Weights of a small model that answers yes/no questions on an image's attributes.
Training: muon at rate 0.0042, 3500 steps.
Data: trained on histories of elementary cellular automata, time running down, 0.6 epochs.
Rows from block 2 of the fusion encoder, named by matrix and row number. Rows with one number belong to one neuron. Each number is 50 + 15 x the weight over the matrix's rms, rounded and kept within 0 to 99. All counts start at 0.
# gate: MLP gate (fusion_encoder.blocks.2.mlp.gate.weight, 1024x384), inputs 273-311
# fc1: MLP up (fusion_encoder.blocks.2.mlp.fc1.weight, 1024x384), inputs 273-311
# fc2: MLP down (fusion_encoder.blocks.2.mlp.fc2.weight, 384x1024, transposed), outputs 273-311
gate.711:59 56 52 36 54 60 40 44 44 49 48 45 47 57 57 36 57 49 46 46 48 58 37 55 38 57 49 57 39 75 66 40 46 40 47 39 51 53 53
fc1.711:55 49 43 37 37 54 41 50 33 40 37 45 60 48 56 43 52 41 39 62 53 53 55 68 44 55 49 58 51 68 56 49 40 53 45 46 68 48 50
fc2.711:50 47 53 52 41 54 47 56 46 35 49 55 58 38 61 49 47 57 52 53 58 45 57 54 53 44 46 51 45 55 51 44 41 59 47 49 51 55 49
gate.712:88 35 30 36 78 82 46 92 05 63 99 09 54 01 69 29 71 47 39 01 33 79 35 40 78 71 41 99 44 51 38 26 00 89 82 48 19 45 34
fc1.712:43 42 33 59 61 35 83 36 54 11 57 31 58 22 64 30 50 71 99 61 45 62 51 28 39 32 57 48 41 28 59 39 50 42 58 90 65 60 65
fc2.712:44 99 31 18 49 19 28 71 41 69 66 70 32 31 56 30 43 39 46 45 56 52 73 24 58 68 22 21 27 77 25 22 34 73 92 78 88 44 47
gate.713:54 53 46 47 51 55 45 49 49 48 55 44 49 52 49 47 55 48 49 56 52 49 55 56 46 43 42 51 48 45 50 48 51 48 50 47 51 48 46
fc1.713:53 51 52 49 50 53 52 57 43 52 55 52 45 46 50 46 50 46 54 54 46 51 54 52 42 51 53 51 50 47 55 48 50 43 52 55 48 46 46
fc2.713:49 46 52 52 42 51 49 49 51 55 42 53 53 51 46 48 47 52 50 50 47 51 46 50 57 55 55 49 50 54 50 51 48 50 50 50 52 52 53
gate.714:51 50 50 49 51 59 49 57 41 57 47 45 45 39 57 47 45 49 46 49 49 56 57 53 51 50 47 43 54 51 61 47 55 54 60 50 60 51 54
fc1.714:56 49 49 52 50 63 46 52 45 45 53 51 47 50 51 54 52 49 51 47 51 47 53 52 47 49 45 54 58 48 54 46 51 59 49 50 52 42 43
fc2.714:46 52 55 48 49 52 51 51 46 46 49 48 53 48 59 50 50 51 54 53 55 56 49 53 51 47 51 44 52 53 53 44 50 61 53 48 55 46 45
gate.715:74 49 46 39 26 61 68 37 85 47 58 50 27 31 50 54 50 46 51 73 63 40 57 83 50 44 50 64 63 72 40 60 51 15 84 55 75 55 72
fc1.715:50 18 66 71 52 37 94 62 68 18 95 76 45 00 34 08 43 35 76 52 99 61 06 46 58 67 44 36 87 39 31 76 72 56 48 35 56 41 77
fc2.715:48 18 54 59 33 55 80 71 63 18 71 99 51 15 29 13 47 42 77 14 90 36 13 71 52 70 81 16 98 86 22 57 56 36 36 11 50 82 55
gate.716:41 54 45 34 46 46 41 45 42 52 67 59 45 55 37 64 63 49 50 53 59 36 62 34 39 44 55 50 48 51 51 66 44 44 43 62 52 61 43
fc1.716:39 58 48 46 62 47 63 59 48 51 47 41 53 44 53 44 38 50 52 47 45 41 47 47 51 45 42 48 36 47 62 37 50 58 64 56 43 44 57
fc2.716:48 45 49 51 61 55 59 55 62 43 50 41 40 51 42 45 50 51 46 30 42 55 47 62 53 41 53 49 43 52 57 44 40 45 61 38 38 32 47
gate.717:44 50 52 49 48 50 49 50 57 52 49 52 46 51 47 42 49 49 51 46 52 47 48 45 50 50 47 51 47 48 53 46 46 52 45 53 48 50 52
fc1.717:53 50 52 50 51 48 55 53 50 46 51 52 54 48 54 50 54 49 50 48 50 50 48 50 55 50 51 46 46 50 49 47 48 53 49 46 52 47 48
fc2.717:48 46 48 50 49 52 51 49 49 52 51 50 49 50 50 49 50 50 49 48 50 49 49 48 53 50 47 52 48 50 48 50 48 51 50 49 48 51 50
gate.718:57 48 62 78 57 36 41 51 74 56 49 44 46 40 57 47 51 41 33 34 37 53 60 39 42 46 51 58 57 56 47 26 67 62 45 19 60 35 62
fc1.718:51 52 53 64 28 46 36 54 60 45 42 56 42 70 73 66 68 43 69 16 46 51 64 43 40 50 63 39 37 54 41 49 53 39 47 53 42 54 61
fc2.718:53 45 48 58 41 68 42 49 51 53 62 94 40 66 60 64 55 55 36 20 50 32 42 59 47 55 68 47 34 62 34 40 45 22 55 44 51 46 41
gate.719:57 55 50 46 59 53 57 54 51 43 74 58 50 54 49 47 60 59 58 45 39 61 47 57 59 37 37 50 64 51 55 41 62 59 42 40 47 35 44
fc1.719:37 50 39 41 55 48 46 40 55 42 35 40 36 52 59 53 41 47 55 50 51 54 51 49 50 51 48 50 56 43 54 50 51 56 48 50 42 60 51
fc2.719:55 49 44 51 43 50 44 43 53 57 43 39 45 45 50 54 51 55 32 59 47 46 51 46 52 51 47 55 44 39 59 60 42 53 50 46 37 41 52
gate.720:50 54 46 60 45 52 54 48 52 55 57 52 46 55 48 53 44 50 51 54 51 54 54 51 59 47 50 49 53 55 44 52 50 45 45 48 41 56 51
fc1.720:47 57 47 49 48 56 56 49 49 39 49 45 57 55 53 46 57 48 44 49 47 49 51 50 49 47 53 52 49 43 56 49 51 52 53 56 48 51 49
fc2.720:50 50 45 49 48 50 49 50 51 46 44 45 51 52 54 46 49 54 47 45 51 53 49 52 53 47 56 51 59 44 47 52 48 45 45 54 56 54 57
gate.721:67 55 56 61 60 45 67 63 19 13 26 59 54 29 38 44 51 56 72 38 75 22 48 34 15 48 50 73 26 56 25 27 71 71 31 40 99 60 69
fc1.721:57 57 48 21 60 41 63 32 35 47 76 72 54 61 39 75 73 47 92 42 50 78 68 18 35 49 70 78 45 43 56 41 65 54 69 39 20 08 22
fc2.721:75 50 29 31 44 75 20 42 30 42 51 54 49 57 42 79 67 19 80 41 37 44 57 44 70 38 52 54 67 55 28 49 75 99 57 14 16 33 49
gate.722:48 36 52 62 53 47 46 50 54 43 48 39 26 66 50 48 56 34 52 71 48 32 33 49 43 60 67 65 49 58 53 63 48 31 56 64 52 58 66
fc1.722:20 50 66 73 64 18 64 13 00 39 48 95 62 38 15 40 67 86 54 67 42 37 35 67 62 30 66 45 46 00 61 42 24 60 58 91 92 62 24
fc2.722:33 26 60 63 41 43 36 40 60 53 50 93 68 23 00 34 72 69 51 60 45 09 31 81 28 45 52 49 19 41 68 32 54 68 78 80 63 59 30
gate.723:61 60 43 55 51 75 77 80 99 84 61 27 36 24 57 41 02 46 39 00 46 64 40 21 99 43 31 99 23 37 51 66 49 53 99 65 67 39 31
fc1.723:54 61 69 13 44 61 61 60 77 99 75 32 79 33 93 37 40 36 41 70 42 31 28 88 52 46 41 50 53 51 96 56 71 31 54 50 38 67 12
fc2.723:79 43 40 38 78 63 44 25 62 70 28 56 85 46 58 54 47 71 42 80 04 34 19 47 39 43 33 59 34 45 96 45 42 43 54 25 61 34 40
gate.724:41 51 25 68 64 44 73 37 60 81 41 50 41 43 40 52 56 21 27 27 43 40 35 36 30 01 54 53 49 47 48 75 52 42 47 40 30 42 51
fc1.724:37 52 62 37 46 55 91 15 63 25 44 47 60 46 60 73 77 58 83 74 32 55 61 14 66 53 39 52 30 54 55 36 49 37 68 60 45 57 45
fc2.724:37 52 28 50 59 73 64 34 52 13 41 36 75 67 45 59 49 29 43 70 46 57 68 38 31 48 33 47 65 36 57 73 49 76 73 43 54 44 36
gate.725:51 19 35 51 39 27 41 51 51 34 67 36 54 51 55 44 41 52 34 48 44 60 64 52 46 57 39 44 46 54 68 42 56 46 52 66 63 57 47
fc1.725:45 59 42 39 41 43 54 57 50 49 45 36 54 64 55 52 46 37 39 54 51 53 51 30 38 48 56 68 57 31 61 67 64 45 58 55 46 51 64
fc2.725:38 64 53 44 38 48 39 55 42 48 51 51 55 76 60 49 38 38 32 53 50 44 51 28 51 53 52 56 52 29 57 59 47 38 54 53 61 45 57
gate.726:68 45 31 54 70 47 58 54 40 49 55 55 40 54 75 39 51 31 39 31 44 52 39 40 61 42 71 17 19 58 68 64 64 41 56 52 67 62 59
fc1.726:66 48 25 53 68 57 55 48 31 44 74 51 45 35 53 46 46 46 34 52 49 48 66 43 38 57 52 44 20 45 82 39 55 48 57 59 76 24 41
fc2.726:58 40 39 54 59 61 66 39 25 65 47 33 52 54 67 45 53 51 36 51 49 39 44 38 64 68 90 30 13 49 54 41 58 62 62 41 81 49 52
gate.727:24 54 65 35 18 38 33 44 34 63 38 41 36 77 35 61 42 58 99 32 54 40 15 77 12 82 74 88 59 34 54 36 30 81 69 99 57 52 20
fc1.727:55 71 69 64 31 80 62 44 56 00 63 64 27 59 12 24 86 64 29 73 70 74 99 55 27 23 51 47 79 40 16 00 45 60 80 35 00 47 51
fc2.727:55 47 23 61 28 81 46 36 57 19 47 62 50 52 39 58 39 61 59 23 52 47 99 69 37 69 44 13 79 64 53 71 99 72 60 16 81 63 73
gate.728:34 78 54 47 70 84 61 16 34 38 83 65 35 47 05 62 46 89 24 58 74 02 76 42 34 83 30 93 25 76 30 06 57 33 70 25 40 44 31
fc1.728:47 32 43 55 36 00 42 62 88 56 12 75 35 82 47 69 69 30 61 64 99 47 50 31 22 65 28 32 90 49 44 43 30 64 79 83 49 24 94
fc2.728:80 55 22 27 35 49 40 37 84 76 50 81 05 41 37 45 52 10 47 00 93 30 57 46 63 35 49 39 48 93 49 88 39 51 18 41 03 65 65
gate.729:47 53 51 48 51 49 47 52 51 51 56 51 47 55 48 49 50 45 52 44 55 52 52 52 52 54 47 50 49 47 49 53 48 49 49 47 50 50 48
fc1.729:50 49 55 55 57 50 52 51 53 49 51 53 51 51 52 46 50 44 55 51 50 48 54 53 44 52 49 51 54 47 55 51 48 48 47 47 51 48 52
fc2.729:51 51 49 48 48 49 51 52 48 53 54 49 51 50 51 49 50 50 52 50 50 52 51 51 48 47 52 53 53 51 51 51 51 51 48 51 49 50 49
gate.730:61 89 42 69 72 56 64 59 48 42 35 53 49 31 59 47 28 51 26 29 24 34 89 32 39 51 61 57 48 63 28 27 65 54 69 81 41 00 39
fc1.730:52 53 48 67 78 59 32 36 51 48 28 90 28 40 79 54 41 80 44 17 13 65 85 17 00 56 71 33 52 34 43 37 90 59 67 57 27 38 44
fc2.730:32 88 60 78 63 48 22 64 43 40 19 82 61 34 60 31 33 85 63 59 07 63 63 21 18 64 52 28 60 34 56 45 76 85 72 49 11 46 60
gate.731:52 53 50 54 52 51 42 53 49 49 50 52 52 50 53 54 47 50 55 50 48 52 52 46 44 53 53 46 49 52 54 54 50 49 48 52 52 55 55
fc1.731:54 52 49 49 46 49 48 53 52 48 53 48 49 52 50 51 51 51 52 53 47 54 46 47 47 47 48 52 43 52 51 52 51 52 52 54 48 54 52
fc2.731:49 50 50 49 51 51 55 49 49 51 49 50 50 52 50 52 50 51 48 50 55 50 48 49 49 51 50 50 46 51 53 47 49 50 53 50 50 53 50
gate.732:57 48 23 59 53 39 62 60 53 42 17 69 56 36 56 85 47 56 26 77 78 34 37 35 13 16 08 20 64 44 58 38 63 50 23 67 75 62 52
fc1.732:73 64 31 50 66 61 34 29 70 40 63 62 43 65 54 71 65 55 46 53 81 44 50 39 45 53 51 17 61 61 47 46 43 70 11 51 36 26 51
fc2.732:62 69 32 54 59 99 59 49 50 53 45 76 49 52 63 17 44 74 40 75 38 30 84 64 31 44 22 32 30 27 52 66 51 51 56 54 78 05 69
gate.733:42 37 61 47 63 44 43 60 56 51 39 42 45 43 45 39 69 37 44 70 49 57 47 43 50 54 37 44 38 53 50 48 65 41 58 43 27 44 60
fc1.733:48 43 54 45 52 43 38 53 49 49 54 61 46 50 50 43 49 59 49 63 54 59 43 44 52 32 42 50 51 55 50 43 59 47 50 38 40 44 53
fc2.733:56 48 52 34 48 50 57 59 48 50 57 59 56 55 52 45 51 66 59 55 45 41 63 43 48 39 50 49 61 42 47 49 64 50 57 49 60 43 53
gate.734:44 56 51 58 46 42 56 50 44 49 50 49 52 48 47 55 55 54 51 43 55 47 50 48 52 52 55 52 51 47 43 53 46 53 50 54 48 51 54
fc1.734:58 57 56 48 52 54 47 51 51 55 52 53 50 51 50 37 59 50 50 52 51 51 51 49 56 44 48 51 54 55 47 48 54 45 41 49 53 45 56
fc2.734:56 51 51 50 48 51 47 52 43 52 50 51 51 54 47 48 53 44 49 56 48 50 52 53 43 58 46 50 52 52 54 52 51 48 48 50 43 46 57
gate.735:65 32 77 09 25 79 70 45 79 99 52 50 99 74 86 41 97 29 76 47 85 19 40 57 15 22 59 99 35 54 13 93 63 44 23 65 42 00 93
fc1.735:85 27 56 99 24 68 30 73 22 15 12 59 70 31 56 56 58 22 69 99 22 98 62 43 82 48 32 48 00 32 72 99 30 42 28 74 32 36 46
fc2.735:51 64 67 64 81 97 21 60 67 37 35 43 00 50 70 32 91 40 99 99 34 44 66 23 00 40 00 68 62 31 58 62 00 55 43 44 44 18 99
gate.736:45 54 49 53 56 48 46 57 46 49 47 49 57 48 49 51 49 56 48 55 49 47 48 57 45 50 50 50 51 55 49 51 48 54 46 53 53 53 42
fc1.736:47 46 53 56 48 53 49 48 52 55 55 49 47 56 56 45 53 41 53 47 50 48 53 50 54 49 53 52 50 51 50 52 50 49 48 46 55 51 47
fc2.736:51 46 48 48 45 55 50 55 50 48 53 51 46 53 51 48 54 50 52 52 51 46 50 49 54 49 53 52 51 48 53 54 50 46 49 49 49 54 51